config = dict(
    crop_scale_min=0.8,
    encoder_arch='efficientnet',
    encoder_kernel_size=3,
    optimizer='adamw',
    steps=9400,
)
Rows from block 3 of the text encoder, named by matrix and row number. Each number is 128 + 32 x the weight over its row's rms, rounded and kept within 0 to 255. All counts start at 0. Numbers have three digits each. After the name is the row's rms in percent of the matrix's.
# fc2: MLP down (text_encoder.blocks.3.mlp.fc2.weight, 384x1024), inputs 441-587
fc2.282 113:109118130102099168067128092101121140126122116123098147172113115130130166255134115137113137107128148135126122000117116127121125125127126155149152137130159124125087144176188115162168133132144127099114130115118129111249142124152138135126137142096117201162139101116139145108070131129179078119133148131123087173124153131124120121109120145125148183150110127141149098152000137153132119135140131116139091135114126125125139137121143170171111122130103
fc2.283 076:147086114096160109140148135098143123107120130108108114155084121092117097024120155122163144119155118116130116255117136123151104126138106102044128083117173149114137096088122092116110089157151103141132112128093133133065131131099124164101128097156140143114168155149116144158082171147184131111118116149113111120135116117115150103082121097127114209135151114111147159065255135132133129123137115150136143143161132139124081132142149114153111120155119
fc2.284 085:150131122160121093096143108132141100146129144112130122115129124123066135255154139157137111128121146134165127078149091111128072130109148106139141125147101143128089103129126163141117145096108155151148150137114118129131136156172123135114122105126145164121115175119114120098144126125136130123106142138103152102140129154138079114154116155107146087084145122110109100067030142128185151133126108138138141129115109145128136139126141128108148117098097
fc2.285 124:118128134160118147252126145106115093122132145103131147105164112137159136000126161122112131128164116136110147140123090130132149123145137078184155161109157135119149109159066117062157139132096138122112127123177097121255137187142119158121140121143141080147155115126134112123113124142169119141154157150134116177103110130135157141142157162106118108127102139107140094130141125152141130187141140098159157104104125118136110100106135159195115116113096
fc2.286 110:126113103073122125193109147133126065122140153128107118155138128161148145000120133113146140161088139107138128142130165108144146131135107094151147175139120148162137124114130108121156134101121147109089112128135116148143094097096109137121148118094145105135094117121112139170138133136162125139083105121123102137140128087165136143136143123145138147146129136136147130125140154149083086176102121089128140119109149125112125159138112137172168112115136
fc2.287 110:115144115083123117141159140127164073118146116117129065149139125121152125155117121142169126140099100137129123235086171142113090114136118162059170188132166123145144108123123164128148132117094110151134122127094134161176115124113118129132139127098118106136136163129125133158127146101100089138149133129122190142119136147109150134098121124120119133163142098104129169101243131126123110093115126114106165126131115132133104152123117144122149126134105
fc2.288 125:151127154184147084113140109105089039141145130116147147148170131110111098159148151115051125118120162137207161173194169138145186150123129174131155164104069157128123130171155122189131129135167139134106138109147158128112106117134132114122100123151106146134168095125115135089167105153175126104138137094125093122131139117146157119110134127130158161084136135126102106101152102113144120119129160145122101129156148139125127126165103134156125109113095
fc2.289 096:105116146137135138058165107141159177117117113128130152129153108121113139255151135132095107123191096129130130027144156108133114133133140142108126097158134115112131138161183133138149132100139121119116125143102140130160098124159164116135156153120120218160168106130158163121139091149106161159194133128138138120098098144115109130132108146126114106142127131158111117175030113126134142136105095114133128129140110120124112096096136131104098085109139
fc2.290 053:149116112149128183129135123142145010145112138150136153097180125140108182159097086174076136163061098121197146072079098123148150101115080112198188115117104086115124106133173123161106124122074151119161112147172184132175160103179103100118102089159110161081134151106123147172133165119155153110133094126096088151114131128143193135124161097154105146138129143104112170055087121108134120126131156154145144145120105114126135161134110124151154096113146
fc2.291 139:108136138155130134084109067116120136123134134153080135091102155148149139255113131122135152139136146155104141042138125118109144151129096149059129178138121134163119200130155133139136142126132123124124132131141121105093121112132137151120142127092141145121141082117135145085137147105133114136119119137126138099107124112134082152104130134121131074117139116128123115173049124130142132084122120105125121100120122157106116090130075165127137103138121
fc2.292 114:115136115104123136171146136138159099121119117126106123119148134138156131063107122112086106136132135129132107197134172097103164111128133109245150138113181093094116115155117126120167149105127150124116136145125083160255116137112105104130121179049122102113145129151133135116173119122162149153153133131121146161106143130132139134156132152140138158140137120163145118189190124120096127126133116100141131120113133111118152139100110160113122111142153
fc2.293 094:145101138178134151159057131075103115126138126152089121042172140129122141150114111137148132177105189152126134220167125099137150135132136107255099140137096142146112141084099138124142127135091146108100132115140109140056132117189124158127120113137126094127106099148118137096142133117153140148093130112123144151136119116141156167177141146124149066083154157125127111107183135119161139107130120147154112096151152129116132115086102131134118113103104
fc2.294 091:116128128174108111073141123147104128113150129134120139086146151133136134255139126091126138121133122122140129161130128147113144160109169149075150143116130132098113112138160134136124127116138132116101127119139122116214128166167107093128127148090136101125122119118125103103167130142135117116129146121128141125104146141136115146099144117097112116130114146123102117139119114131153104106133115126112108137114127133112128143136138148157140103094118
fc2.295 084:164107135164155145158091125125146144138152145144164120123100119118053094092120119125131126100146163092130118019097053165128121120139183099092082125155102151121125139110119135106123137127148162153150104120121135106242138154143116116126109124116137140154067120128135092124082085147151135119122096149083115137147119139155121147132131138103126139083138127103105139064028127152132197120119090140131125170138129130135129129127124114135091118102155
fc2.296 132:128121132135114156067095122118103190143131126133135132098219122070116136255107136132102147150136116129127160077123148124122135141105118154181097130128122131139115164159157126138176117140123108135119143136157130116000106115146141101142148148107141171160168083145135135091112105143112128115154121135126133106128093126114122124151131129129146119153161136166139107191061131129129133147126103146144125129113133140132114120105113153109087130110111
fc2.297 059:090123151158131109119166143141124089145133113096163150126118114125107164255140113134069120149186087085165134143153144124118093145168099158038198151120113099137088129146164148149123085122111121122135160129122121137198117136151145123167122114089101150140126213129117124132124152100156116165132100114142176062150083146127102121122096118100122128135102108166131115189184159142124075131108133118139176107113117155136156126155136120152130139138174
fc2.298 094:149143130131120140063123122098091181132135103140153133116119130121082094188159116126121119110168136127061150101145072131117100154138110139081103134144066137151101184106154136129125138121127117170115120122097125126201123118106133144105123123137126139161109119126166086118110112117154102119138109110128181162118128100135137120114113138110129143120123100099140078106091113150141142125153150136113136125148115127127135085086085137118099176102113
fc2.299 113:137147124074163131093137086133172174142150093117130120127074117116194140230097124119169150117155118125091120139079136136123126136125149128173107165142130114057139121111165086114174133152165120104103119124117101104255104118126092121106132151110124123131115121117108112139080153147127088136169135106139111161102138104141139147163120138130136093160098122124122154117133118143091104091154117134146124135129125129146137096095108162110124094135167
fc2.300 105:154123139092107043096136133137129159132168149125152165181078130104083118154127129120134129122165106117127111107153115127120138135159160143091104064126065142134130136141130087121105102137133117149134102090137161099117113089144157147128133172144146133136126128127126122096165084136113112117100089117111126110139130099133095087124144142121104203146124118121122074097104138148181159095103133143124127137092123116138145119152195105132179145148093
fc2.301 064:107128138103145156119121097140122146113115104152129144178110124075078129226129108129090111105085132116162115003123111126141116113122106164219132131103154146153093148151129137138109121108123098107150095147125133141179171108100121165146149109139144124144088153130135133151118137118153151138123102148121128100132131167130130125175118127136143170171135123129118164121047146118084151138110142118149120097122140129157142161139120149123116119113130
fc2.302 044:115157126097119128142060122184140218137187116092072151149200139187153116107110170122136108166077110143080116181122112092118144096122111117097127155150115165129105234142120098087097146147137154135127127080110173099106128135155133118152103148088145058194164059139143147138082135128132091096127095095153128129199125139111137074118129105124090160150114116196151149213128090118169120111141089154117071171154141146135206105104137188189156105116149
fc2.303 100:145127110111128112179152106097136172149142135139119093146141124129117169000183132131142132126136100137072135100110109112121106106139090089000120127156074115165146124115100153098110153123116152135126112132091158137116138122130152116130133129166141113142100102116136115135157135137066122130093110150144090133141145146102117115067142134094084091132138127075116120108107103152139137126086117140086141131108105151115124152147146143122158155121130
fc2.304 096:102150141135093085114184136159159089124139091125136134130071113129074109074109132139113093107149130123179082035124144104148131096147129148000120077119163094138104120135109126117140135122134122149165123139109139133140131157133125132126128134132113211109124159140143111104136134092126119144115119122144134097112141141108110118095108123146133095116104107143144124144022137101155145121139115121110133133127125095135120175119153096110102149137137
fc2.305 075:146111123135161099149119136155145110138116122109134119108076121137131050000098116105104138096173110127124096084168108187137097104110128081064132132125200140110143065093133108073150148147149122111100129132102131114137158117105130098139130115151104107115131133133156113155070138120161135125120148092140086169112100133109134088108121105131132212107137114150123077082081125139114110106164143138156117133180123122118136130133154117109100138131139
fc2.306 093:136140140176107169172125144156113091124111126120139144054176138116127123107096116123123125131106163141195166006114143141118124121132121122220156117125107123137131112141124156094117155156115138117133130131191130147074121103166098119129121137092122162107132128147128157133095155134091145136119135115140153132096118166111104167167091119166142049128130126156128142153017142130101148153138137123135171115103149115136130145130132149148141105134137
fc2.307 048:098165147053186099127145132125140219128127158076109148133140120122083110130203107117104115133215106100027131152104070140145104131093166152102127108146138115120178166130160110137136110131151143154125121145090118104145140073134139140132181184231141126155105119129121145090138101106155122124115143169153151124147089102075128128159128141104065138149125084085073062098110154155144106097176109111136061128136093167143114133125153079140155154084136
fc2.308 066:138154125150116147124132182124097125119113117150118128103162128101114148149135129092131123136067136132118160000098131137105076137112154146186107118109145083112087112176165126120167138144129133127138106136050104128104111130149121082132158142131123115117111197136128126138109130166121134111141123138086144090144147145136146150167130130133152141136112128161149184181000108078099140110120082106132107108151119118096114179105170091126097119129160
fc2.309 100:115147102142061134067147121174101079149133110132177142052065111121137146252124125083159124082127119107146145110072062167078132145128147156099152111150079128113094143113165096111071108135116108179126102124166122146086152136112096106154097125143160087089123126105102128122124137140077120129123131131141159121111130110113104130105154108125113056182142097062130148099152129150107127148122138139130170111114128118115149131158127132108154167123129
fc2.310 118:108143131061138078041153097108128145123143098121134139146110145121130103255122135139139163120133170146107121117127186116152160123124146174143116150134159138102130155127160139157176127111121127127128122112091114105205137111121144150113117135107140098158148115137135133138184122146142111122155186101136097115140119119133090147152094132153101174124114124110107109175110115115150084095120152105108100131129111115121122131098113142156124134118100
fc2.311 085:134114139118116118118147134121137123137125151147120146159059137127126146058133114105167139091125150134128142000112103133098090134104131141207097086131091138100121101161118109092109139127164114143163092149139135110255142140133133155121117103117154200122122108129124101135092095102165138135132099124158145152117156113134100112138129135119159161141118128112111149088000120170079162144154128123141102139120120118131162101133135151161145132126130
fc2.312 058:117098128125128151098099095138167093100152155098166137142129125092111115233132137185106130137119123109185153109119155121149159117106099161204171112138119170117107138145140148151132177099103133122146102105128158111124190131177100138170186104147130107140120176115135129134129163124140135120121168130065087033108120143124124155153096170141148102082151105079091131062141154121104075090178110177103104125122147130150104143155158089151158100123138
fc2.313 076:111146161130110153066105124154144140123120107110136120133117131076089127230148126152158122125121141157162156147141134147112156117157119176162111170119108148075103074144153112151142134124135122134142139140068173139093130125117122105105135114175106186129154143140104114129134152142206125106164082101085139091104114121104160084114128152133142125101152122096105143080107120164110145126173107149163143139141135133151108112111123128113114111137131
fc2.314 087:124118136148117166104081121126137065132120155165107106125192117132196149255134131118132140118186103130145110255101143149144110147126114108000144182127106129134165181124157121138124159141142128136123127093156100131220125151129139132140124123116117075154100110138161117107128147135093097097132165122114113197109152135125124120108126122099097115144132149145121133178255123121122114130118113126122135136121124140151132109103130129132160128140127
fc2.315 087:132100092078121121138163116118143188111116128087144131151102131188157128000176135105120141106191113140077111105160121116156079112128126076000150104162165096128160112118107118081135159132143101099137114125098108132153130136128098102137134139135133123122127148116156123132159143116093112100136151130114102149129148158117131122108153144116117148131102146115127097108157122105139090135125116093115149152110110135136123149120153133091137113147124
fc2.316 092:151120130184152123150152124077131132138101181120104142029097138116123135041121134145106150119088161130120091141162130100127175130157150188245091089117100151167131118120153127142096099114132119101117119130115129119080144123136169159107110105147155184110114120117115121135131126107141180111079126127146102050144133111130112144184133122150139090135114145106114119091128136123138170108110158117146072125097111134111152139129124137165139109134127
fc2.317 122:122123143084140158176170121152133166131100133128145125160116100131174109000121138127152129128110151110133126001100119151105097106139153101240129139107117101087157060150157131112150157114173109128117127121130136115220108151110108112122139134094126148130117127122117137166109135126143133140130124124139142152117116125155085114173142112160129158131095124133137121123000115122091160127148123087141127150122121112137131154114123147120093108132151
fc2.318 103:143129134146105121200128140130143120131129090148175112138150113089141098000098135118168106137077154119123144095103094147101076083110127091100134114134139137117172132121148133094121122138101135189132124133101083128156141139119155108116141132149146065100100170134103139144155109124087133155108120141136147037133145131143111139141120101115113136122180103079164169103073129152143163152160157106101121138134138143136134148138121095056096082117129
fc2.319 094:138125102105099149161120154152122008140112163152131102121089138125169161047108117117153113144092169152192126219086110126113128125143101109092165137144114137142132088113134160089128123147092125153144132141139098166097171099144083163119112117124159057099117170126104155158099146114141109147117163130153093091126141113155080120136151128143139111145135133085146159189238125137113105112089131109164174100120140130116121159158131139132176148145123
fc2.320 066:158124146140094165118144156113125131142085193167121124054101149144181168077118119174174130136123144126105153161115137116123149120127111097186100134162115130170121104138104101107140102141122130130115119161125118136022142098104101133128125105124122189154110134178119109136094137086127095151123151134158155102123143127090140111147118125155155076145104143142145173165235136099070126152128123142144124151134124105121138134141119117114135154121130
fc2.321 048:133152106131065205194104086127092102121168111139067148089111090146129170131135129149145082154094129124062171089125121085173150163132148090068154136113116109129138182108021134155172097161114118134174126124111142113064101092119113143142115118138091089094080154141105110196158119141105160153154122134162123134168140107092141099153118118113122145100103151107113147117108102112155111115151107142175115124115132130123100136097133112138086161117100
fc2.322 062:103112144175170123084101116092131109115162174164143152103167140082109142242148124150142165133117165119131128240140140096159133165086137145212091114108115139147114111123121134128092162150135159111134115136082145149101173149170122191112151100095112161148143144134121140086124146132135135125101101139127121126099146096131120133162100144122119153102151124111117090127194120146151141112138176113129106100138145158089154077122106138157083154109108
fc2.323 062:167124142162127193089193167075163195103074170123165157132079155147128130158133116146175110162172114114140113135147105168123093134156186124255103120157108108123133074132125136191078139141151118169146155130151078115197150087163130145125160145153164230150104167104118111140144101097095138130128147163143157081100159107157098119213125154131149107100163121162098089104129141128121165138145119134152117092108134121132093143107083119113131128116096
fc2.324 074:129114139080102127145120135093095151114181108106118096177119107170136132000133138152159109121134122174071121141106133108143129126116092126050092130173130092167139156141092172095177114101102142136130102114095104132076122129116137134112146107122128092113110129142123099126121136140103118149128172124122124127113129135122197125127100133144095202104124106148172153127146149115144059119141122109129143120131124120126126126119140167075138138142117
fc2.325 071:126129121130103158122146127187142090128092123152108123061104146096082128167104110098141136134092118148098113137160124141105093123161117122154127163093117109131101141116115086134122143159141119148130141122146109136015139134093122107121135111141087098103112112106106117147137141165055124121128158113090176146111160135136102129095113104137135070125090137144132206098135137152130155158170098135142131116112146125119150167135121142120101149126147
fc2.326 048:138151113089116158091109090157121131138107117075146148189138095150120119153136101173125071076133076142125124101127168130117136136139133097096130107102162126122139131136141129104196123115101176081135134108136160104201116181125116114157105122145083113153151123165096123085120119125125078094129106111077183168095139110106160119109111149157143156107101111173107117167083151115101066147113140118109164175133125109136154074138090129086114106132140
fc2.327 068:106122122167121175171087097156110084128102123134132124063167114098157110029110131117134103122067148130167134157128133163123125138113124066000155146144123110147140114147087115092156188169108135138156126136106104147050122153090093094152136114112130051105137122145125131183155152176133103146078099077098145131120107076111146140058158096151134095106106106139151139203135088125097096117155177131137108142128138133141134135120113102107087127133132
fc2.328 123:106128171164133117070147132168112137135145127137123125110122130121075095244135117146079102122187120123148096075155125135132119112141143159000122131118172140132075147132142162134093103125141134136162121111098148143095113106171150127126134139135096168134163163110141131099117123108181137135144110124100147093113102171115114110081116094108130125102131134126108115128094137104152144120128096157122102154142130136141101117120108090120122166092124
fc2.329 070:117130102139103131098120117119104051165077112147140134079144134135124142255126144144160142137124098121140143255081146148118099169073137152122190163145129150114136145058125140167106113135119123155083107132121129120110144139074136137126116093142152081141117150105114120161123150146078141137163104100133109137122132053140126138129131127137115143168129126081131147117255140117106085155145119131122157117135152119145128137093122144121099142141162
fc2.330 101:128121119110155089018150128173140124134145156103114135121091137102114162255127127121138156113096151126130109030113101171125110139126132199189118180124101123155105160085150105131052119166161130144132104107117173117127128132139135097125108109146159073126166142094117143123117157101080124122120141152154094119116161144143097149143129092146099094124120138144104176079043109111134152089131115155135119131135133117133120151154121107158152139188164
fc2.331 102:159129134166137167115111107173159039122096135131159133023157135113164109142107138105131106143054147151208133186141154119127125148112104127121161060127088089117113095173107100104153160146115155151117137140144096152093098131150113114127134109074135124115152136147123144121188144133100158137098092118135117115094114132106124131116120156164127068122150146172159157168178096123122126156144152125135140129121158115130151159135141113088112087155158
fc2.332 122:122125154136140113072142115154136098136140130139176137092115135116122115255126143121146147121140110112156105144126151132125130141116131176119139127122113096133133158133183102135119119148108127173102116121129120141101095139158149105107117149084149089120132140119130123108160129121053121109127108141145139058120159138131087140121128094114100083133177106160130115140121124125143127135103127107112140120108127132100110132153101078111132120126134
fc2.333 071:114162132191120166155106137125134147113075132123137141104224125103149125097145149137081106115147089145141098045143161131127138101139116106140106151133128096125165096190123116106176169141148136101155119142183120146159119109158115139113124151075115210115122095158134123138127120102083122133139133123134174113079126146160127150132142113124116110143107128178138144192104158125082123117123109102107086093136137122132132126067116137129140107156156
fc2.334 106:106125135085098137072125142128107074138138104119174130155115123146119117244112112119130135133117169120191130000124139124125111143113153178255127137124135130120102129158156122125113129111111104144129157121127131152169141127095155155102137137111133119126133146129117136091107138097135146137134156147161163122130120127111106108199111143150165165121126111163119085166000111137072147159118130091165157130131108147133116106128135146129124141101126
fc2.335 116:090109128077113130073176130106114167111147151114108123184114128123126116188146141109190133109146123104119140077140184112151139161139134196112124169103197121118129078125159108141105121116167121122138140136130122116173144117077124134138130121152097166140150120143109156133089145142173121143139130130099127161122123110128169100117148133129132174105117134092141114119082093130116120158139154098115060120152139120121124134140132141174104152123106
fc2.336 128:150128140133146144175135134122116122127118154123147096043113129131126144055137120154125124127137114135126132000098122134101090118132139090110123115107074101146122114152106145085138133125146131130136123139155117131127133138158159130144131156111141174121117121118146121126139146158125104112128074130136102134101101134129089154100123134120130125148107150149119127185006128126121155123141104153120136148107128137127144124118128147127115130150153
fc2.337 067:139125141151131139141158145081115144101100147120139109166144129090139154188144134136137123131118119131134143179077167128162148127110128174255132161132137108117109099121166164174156090129121145108080150107164156115097132131149124146132159159168161076141155117141103131148114119157128149094138120114140104106114104101122139125193135124145156147168147112112119147150196096138074130158103128127131113167127123126127101115133085120160120115112116
fc2.338 102:117136103108091105100160146175130135129130101134072100128130121132114170209150139143119140120127079097095150057115111105119162145163137151023144178154135128130122164125143141162137129113100104121133131133110130141194130111113109123131126149150155166103130136097122160138166143148177137159127117147127086050130122132163101123113126124146097073159125121110115092135070143127082132164096106108111104147110130139099120136170115119111159125137120
fc2.339 150:119107138157132142141142140155124098122158120122123146154174133139116123101119147120125110116084138110123130070104120140145129123125120163000158087111145136135153164121093106152098153136129133122136116127148131111076127119120117089122119132124111161110127121124122132184103130160108108145125142142126111135118142144165123112099134098164104116132127120117146178117093106117129100185123125099089130118146158114125124158162148106121131149135111
fc2.340 105:157141111125171105161160107108129187117113133121126142120080145140115119000131122102142125111167097139108123000153105112133123100143135099189084074123114112147150156120139114084143096132160138119146111114137142119104117158166152097127123140148142144116122087115131093113150086128074147084107084107155101125112128132135139119138117116117132153128117120131122116144000121157166131125147152128129087138104104138111144110130144134104139143132145
fc2.341 079:140110120150153178194119149097167111126115152134178113163103120092125181000111118155101149136083151133087097128099104114147106124107109081255132113149147152165132085066077136105097149103117133144135143110166160153082144119136107146124141096149127084156107162138127119131134137106120135153116197125122106090091117160122167141171134137107154128155150141108109166009117162146104079137116087157133179139162124144129103158120120124130149087135121
fc2.342 064:114106148121133083154152137131132071125100125127149144148150149142099114062117145100133123124189126109209151255134170140116121141151103095178123126126148111100119105135132158131121137096103072127126154123107136135090126154144117129103138147126130150127129131137161145112125128141137119125133112115116081084098123135109107124131113136134128182128120091129133123110255155136132156122121112082118161149115125122126132127136130130098132114126128
fc2.343 091:130149153110137119114132154172126130141165127109136141116114131104152113236156134110113118110130133153101136132174139125132145133127121122010144098120134132159125135147119101120134161133143134127122153131105114141011127136160113107141139132090113110146138103134142105100175115138146135105113140121115124134132126101144118129066154150159118113129125160124118085171121096144171110124117130133134124115125146123131126141162141126118116132125126
fc2.344 068:122152154123163164075181116127128079123094136117194123140139124102094117102119095142095136082101156134178111000133172130126087132114145146255114124109142106088146103145165131123129133123150142167120148107074153126179117100139118109135132104135130227123144127131114138125117140131162119140152113122091125142114095155129123116157159123114160164121064091083155151140000118125153126094114119098143143132172139114128144127120129108111084131156134
fc2.345 113:121138088108124145063104116120091163136143129138095119105147121132180165255114114101166138136099163124040152146118113124126130147110129154000092076130106110150131151136190104175151136147138123149138119127073099123144106154143145106132117135075140105136112101134109116134129114099117102101129120138119132163131143080156112108096139122150129156172127138127143160196102120163136125137106145121099062139095117131123164157096138148122133144125143
fc2.346 111:129122129129159117150134143125132139150135145123161101111161111089118114038182132143131113125163125114098107255169134135172116115144125135000137054142095125142127122135116143146089140129125139152138121137108120121162132139154148124137117104143109091125124138143142124133146118125119117141131126142104100145136123141131134096071106099090112141104121136108114112101255127108169110130116129150110136131155130125152130147144150081145108114132137
fc2.347 097:125145148135105153088120140130167113120113122125144131104124125187181138180106146088144111124122119149178099042130177129102139147130116184116157162116166112117122144192150100130149144124131122126082132126147128138255077142121159100123129181048151121128118115138113134143156131130143133152135106118157154159125149134125112117144135108155113125137138118165182116181050119113107122147115102096117146114108147102141138136121109133153147103133156
fc2.348 061:107136129146120153166106108107124075114134073119114118112220139122140130079138126116132111120106108147157114000161155114099093136124104098207146151116141111109119132157165129094178117143083146120106127119166141140131092132172125044127155143104139093115129101127144158153128162161129123123123063109081108107086109138145122145134123133122143136141135106164126111150000135133180124164115125115112136136112118136137108106115131146153149100141122
fc2.349 051:150145094118137086045127116098069126135098139108118137115147125123150157170047132117100148129084153174078111029102123148109096143137101123156084166097144081109081168160158104181084115170162101144113169154137111148218112100108127120125099107155098154135117121123136099165127150139104124149170134167187133149134171089150127159115096135147149172124051083120137101168000083088090126118126109124131032144165111128096137172111122137120099139117100
fc2.350 055:161142127126087156178149135158183003147097122121130139099109124172125128054130134144127114133098118117176102000117126084126109097134116112055160145116119133128146118100125159126133114099116140124097153160136130138109104153155121107117122145112127116144143158085122148102144168131101140101124134118113112084146159131105136151136114088116069084158130091133150162148000137152112176120152143104153171101126169104117139169164107059089109150141142
fc2.351 119:141123140169130126200108120143136121126138152131132125104169133113113143000104120120095144131183114151140125172147104130116118108133119074153154105132068124144135128131084143072123151137158137126115135120209157134153145119159100112132120116105143167110136138143130118082049134125116113098119149113124113232100134159114142156158153125117138112144085149153148120127177134138158139128138116134153157109118130113131168127098153164130096129125123
fc2.352 093:139124150127112203089106127106103134128085140142120131135200130117171149222108127134141150140058135154147195225120141165123096135100096112084130075132113130127123116153113106143132149148118120129156127126129122106086142122086155122119125116117120199112127121132113127137150132108078113123115148179115155125127150160103145112132110136150123113113129094139152149170210114125137138146169149157125113101154150133147130154152143159093085142165084
fc2.353 098:133147171139113093163149145102092133129149090156109129117139113138087126123151172153089118142134143135137101124095178115156180137129110130000112185150130141169126183149109186138172094113097129147124132125086095128004119132133112172134120136142142146118141117106135114147202092177166147172161114110151114082126118131125102129099122123140102127131140146106116123193123130107155088128122105132143118122122123128126104106135130113122192158138124
fc2.354 108:147105137164170083065139137138171134136160142125134132104058127117132110208137123120080104110125132121138135097145116151110126134134138190168136071125122126090115122141123091129100147137132135115098112109141168112200122133125124142143122149141123111115148116117145117122101146083119118135149127104139163202110123131130106119130160129142138161095099132096120125067088109131132121105165110127102159145160147122111154154132125092154101080151123
fc2.355 131:125123110108133139075130124090084174128157108128159136137098139134105095199153139141161126165112147127075145049131148112131101143136137186179088135141091117168109134117128105125112142082130120133126152110145123123066117093098146129132134142113144059138121118114125118128170138109069122151148143139149183194170123080106143145161154160143155162133143114108137134109034158133141125122138160134130124116139107141123135119144107151127139172095105
fc2.356 049:072111065129135120109123119183139101140141102139058127186125115119120100120124114134130141127192124151085110255157124104143224129148099157149131115151123148132153179133124107148126117129163136099147122100210151124099144159138117091168155134122127060125151125116105119127142136117185097152111129103116084193163136124103144114131153167132126114144113099093122143094255118112102065131090127102088111122139149153116134131155130147152143140166123
fc2.357 092:129095130184150114191118138102098116126119112146095146057194114135132130000120119158101116139089168162164122049120132119138154108134128128079128162139160128168148134103125137095132103164076151107114137129116140156000151116150125125120125120122113114115113104142145143133128133123141177145110114123140093067120120120139105133110117115095115123130131135126157110150054118119161109136116138124150137140142170111134126121098125105130149097130157
fc2.358 072:161142116099150050078134100142161198119164140101144124098056118132156075182115099126124158153168138084118111229155168165118139156137111129070143187112097132110097134096152073096150127173174116105156145122132151140088091117089115127098122158107125186121125160155133113133095153120173107130144118105144137157173126110156090125151145098123099144162115132148152122102233154124136120067109168106125135121107127107126134132162114189132109132181135
fc2.359 077:118120125139110141067129139137118081147121116164160136108078131103127120255128115090179115123120132119170162255142108172108095172095148143147114122107125108080106098154202089105056155135139123172141132102082091138157132166111136114149146129161142099143103152129153111114160101136086150081080075151140154054120116122142120144111129111132103120120174130144107079126250111148139206135165179125156081143140083138120131113140129102137118123135152
fc2.360 112:145119137176115173137148123145162059115096118112116115067194111106143162080123118157155112125167105120215121255128176115173181145131112090175172119137203134115128104129113196134187102131084153140126117161121104154163112118153084138122135128109104166121134150124127156156123141151141146172171125116116097102078114153139179160166103132105117025155147136143123134156255134107087127145128118126129161125134138147156108157096139098104118102091157
fc2.361 123:155120123118117104162140116110116147120154161138110105158142136131099155156142131099152152197122125154122139255121185124124181134158137133146118185131102141150157139125146148126125132110122140144110150118123099102058118147130159123122115129098135128159143083156141122103188133117095125093090117103114112107158127109138137142125130130126100156139147136128118100093255136156163162114086143104123095137099116128119115110121075119136167121110110
fc2.362 124:088130120082108122171119122130099116134162143142208137183145121111144142051119162109117146123128108123151153079104114142109074095127122108197165159133109119136144086125123081102125152126164126193134136111195125130109112120059140140144105136131114068153135188114151102118117112139121099131103179129151150153138124132146095122125158141121119148156144135094098153150077142132137150134101128127123163105144105127125084129132141153182130141112073
fc2.363 119:140140078154133116197094113115138135123131165133139118113191141142129145000158119105141155135153119123112134194158091108127117106116079070125164201125143137147157094090128174104143129140101162144124145130141118137135136157134124135127107104196154114133122134130121123083106150121148118122091128105136113098125115139150123128096133136127112109111134154121128106087189114137139127140121127105136131098127122121123125126116115162163129099146121
fc2.364 133:133162133098095112088111106110125155135106088141138094110112140121154122201138137166109132100118146124092116035112139111111108125121124163121129135144130120101120153118162115156166098109121122136123133147084123129158123114089110131111132097133130146122149118135140116156119123125177123128150165114156140106136118142117091120118122129155145125158112126104112152185039139120097107096121130137141140145140116151150129131137126147067115100113109
fc2.365 080:131162150136158115162091124114143160126121131125154143156166158132137094034116132121080121103120122085058140000113107153130075127151117174096115074120171138121138177132141120148101121126146137123139112110112149123218132105111128081129143133176136016142129103124132119126120110119113137101141124113140123107117131145126135112114103115126099175103124104105121138083000153118109116104121124135079137128147130115091133124155134118139139079131122
fc2.366 112:124164098110182173236139115130164221111137090132108122127135114138117099000130131113121119127151099135042145099127079113163083128140136048101107159151115130158167149101058154111129163110094145131123137145104084121152116138131145107143140155108123128145088092101131086113225106167058129151135137136117112113101136157134096166113104124126136118083152145133071179112131111126161093117142104140122135102118127140111122098119098134084124108117132
fc2.367 060:116112096099148137145095123133108126168105140124166132136063141120117151111146139088068163110130141115111114223139123085113132118112138186255147116143093131142099179086128080134133114112120129095085123145166149134132092091119156128133103153131139047135145152104103129166152117125108148152102111140115101112144091110172132130160178153133146103129124145123126109096234165126140124099102158127149136123130133142104106118150099107187139128088118
fc2.368 114:167128164155146130059156120095124113140155103128096158066097135133099151255138119135123128139100137142180124040164164128129187165143135173223121055135136154119119150126153127176115091115129140080098113118111134125077155135187163151123130120119143178091138101129122127130161121119139167122167102121139143095160140112128151140187118126120125070138164122117135099103067138138179127119133157112114112117096130141107145139129149126135165104135128
fc2.369 094:137136126123158108134101115094092115144104145144145115132202139124149180168122145122066147107084121137112145171084140160135121110104113135000138162136084147134159058109155148111148108130144113129131105129145131139181130150127100132117121133128129129124120102127117112115139114154161093086143171092144111114140116140149119109065136119127136178149121139101107121133138128115101124112075123148096150127134119122149133136149150151169142153146120
fc2.370 070:133123136207140175122113136130135095130105149166092098080133120087133137164151168151095164159116142117126128255145118151143131129121147107001156139158101109140139086168114174141121145159133173101133135128165111133161162115153090143169119125144111186137156086103137107158122123185134116158107146111130116122109160117146115146111133098129089024108141164106099110156244141135083114116103113170091108098117152136121113160127111123153140109114129
fc2.371 113:136113111090131124079146125127162227134148132118078148182108098155129123255141143119106133139150103148065144255139144124132171144141140116107117131136099144101109136116169104187124125108117142073125136083121127125151107095115152123114123155115135086128113121118114114155203095152159137113141164127139125163144137134130122123130142139136130170122142134119113135133255134120146091107109132132127081145134127134137134090135125121119142099122116
fc2.372 073:123132144099131151133109133153152117133122167121160142183148158138134100120169108111128112121160111163147162255129139135126108090146111158000152174128123139114142134147094108118117130084127123131156146108117124127255149118085143141110128124154109143138098137120119102137133126123147116117111089109113157147142128120136160110102132138129135171096130127100135135096255126123130161117129139134145132099114125139129153103138128143156134115141117
fc2.373 048:158122102163113172103161100172153125074146106084113148119080127189181128134100124134115093104120075138134122157131167135105178131119124148181150165128102138127112128138150137151183183120066120112126126149154122097000087093104110091154108143113111132114085125110049128120150104143107139103180143106158162074103127093131077128077137160129135049164139147120138137161177147124116105128176151153138162147160107147155132145153130143109146147131119
fc2.374 103:126120152090141128088195123105132053146155171137128115139105122136087096255092130145111153152075151146199121019119169118134133152130162148176137135120082127134085136152132158155104121088147133124111138101151153131202135118158189162119109118113107123147138153137115145100157149137151139142114158134123091168137140109117152149133104171135129169104128131123137106131000133119175148097130123104132081136104114111141141121136140144190118112135108